A small image-text matching model, trained from scratch.
Model: 16M parameters, 64-pixel images, encoder arch resmlp, encoder norm rmsnorm, encoder activation reglu, encoder moe top_k, encoder num experts 16, encoder patch size [4, 4], encoder layers 12, encoder width 192, fusion encoder width 128, fusion encoder layers 6, fusion encoder norm layernorm, fusion encoder activation gelu, fusion encoder moe expert_choice, fusion encoder num experts 16.
Training: 13400 steps, batches of 128.
Data: trained on simulated stained blood smears, 195000 training examples.
Rows from block 5 of the image encoder of a small image-text matching model, named by matrix and row number. Rows with one number within an expert belong to one neuron, the router's apart. Each number is 128 + 24 x the weight over its row's rms, rounded and kept within 0 to 255. All counts start at 0. Numbers have three digits each. After the name is the row's rms in percent of the matrix's.
Before each expert's rows are labels from the 100 images, of 14976, where the router gives the expert most weight on average: "responds to" is what is common among them. Only what is clearly more common there than usual is listed. The data: simulated stained blood smears.
# router: router (encoder.blocks.5.mlp.router.weight, 16x192, trained with AdamW), inputs 96-191
# gate: expert gate (encoder.blocks.5.mlp.gate, 16x192x192), inputs 96-191
# up: expert up (encoder.blocks.5.mlp.up, 16x192x192), inputs 96-191
# down: expert down (encoder.blocks.5.mlp.down, 16x192x192, transposed), outputs 96-191

# expert 1
responds to: two lobes with orange grains
router.1 099:111106115118071112106114121158139181116096153150134132139107137126104117128127132130057155113132115124141174104117134118128097119137105063104141121157144082157138114149104104120094131102115119072135113133105185135163130106095165150149161118093136112116121109140121175145134091086136127139
gate.6 104:158071138131135075081119153164105134190110141138130153096116128110148122068128168130126111124128105119080105119130145170128094089120112145089122121129174092128108119157136140109149102142159120167135154137132091125113117112176147148158107135145140136161127154106158151116117137080161163121
up.6 102:127143128123095136148138118114110111106169135103148136169086124151130119142156121107117097086108121154129126137117109148083138144140109091133142157125091148128093112125138090150125118133125063086119140050139143129136127160132145150099154137083148143106123135121111103068129094189132117105
down.6 099:143129104176136102138124133145117155133130112161123135114145109113148119155154129080111123156123146166103086063131097104162082107130187125103120115087127116116086126116112108071122123119087131170082081118144128126147106129082091097091094138112149128146144130105102116144128135133101155069

# expert 12
responds to: dark grains
router.12 099:112145141128082146104126137096106161132147092139142145153112154097122092110089162155122157129138124167180137098138134168121107131136116158125096144166157090140161120122087144129118107113152113114112102093117134090116108160131111194183106102098113130092126158142098171111136093169119125121
gate.4 082:132149116115127116106138096118151123103123092139134160146104154117110149155115153139137099147131153136120157134140113084096113113110123131131108129120091128150156142194130128117156163135116155074131167103160148130107098110136104138130114090124093134147127142116136187097141113147104121152
up.4 071:131165113145114154100138126144141149105112112150146124156144133142125128142070144100118075148099125131109114123103112142110125100080160092106133132127131162113144136137093160116138110127128129105135131104121127142104059125160121144091112129175095081146141119113126190118115134122126145140
down.4 086:114123124156094108136093096100118118161124148116112116156136106110153100151122115118126101145099139129099186118119139140092104066091100097131147103105117108096156156103100134181102149064166119111105137147092090100153116133131122152139091108085144150095124089125148116140094130108144147171

# expert 0
responds to: band-shaped nucleus
router.0 105:114107111159111147114163146151100126103135096131107136094119164110128118116120153140113159132140082158134145106121091136094116127118121126109137096136135091132117076122044095062101148090120156088133081096130135142109117164135159144153140097121110175122087103141122134135109167106113129147
gate.0 102:107133105131144110118147106122092113103151095134143178167145150127113114128085136145119110108116112120153114158120117115119108110142111130133184162121116152157151159125154162098137156114074160149142163103112112151147154111159124148140127129126178104117139132130139116188166160147109123122
up.0 109:124130126163126154179131167152153102127128194139084093094138072138146145132183149125105138169142140136104125123147144142151128159135143136115088122125138090090090114133111102184115134139136113118106139102162142111122107135103087106100136127137097115137096099138094100084085121098133145134
down.0 107:152087144140169150119121123123123166153158139150161189133136100137153166124146137166135123094133143143122098137096120133148155127108124114132156139114105137149143107135103095173086129155115133096125123159120128129137143165123151168144117074123145121102116155108089145172118098130079135144

# expert 11
responds to: kidney-shaped nucleus
router.11 100:102114116114126180111127137098098168135143112147120126133115164087110132155099184173126121151123110122182158112112110135105116148130072105076096122114134062119115173127105142127154128103076108117150143142120130092155145134124108136162117135123096129123106169147099172169156154110101123133
gate.4 086:112123140135102118104134133118133149136085149112136133162095161138176134180101119117152162097114110120117102139117106155101132135108071141155112151126123088144092106150120122086131163150129140185145177068107122133127116149115125164082102136103115116128139157122121121142152154136087150120
up.4 084:143097110122111105138117105114150167159144119161133143127128141142132137123149103121136113103141113107161158159093156132150135121151081122164119135127156080094150160158103120107114137094159096083141109136128139119186151125182172120140086073115114149131153129143186160114113124144135166176
down.4 081:098141117145145122128118123155123094150171124141113138143103196096087132112128170073079114161106131107132131109122113139104133111123139097172098083137153136094140166130151141133188153131118115123124143111112105104118094173144094110076142115147119170146146135124114142115075143131100115162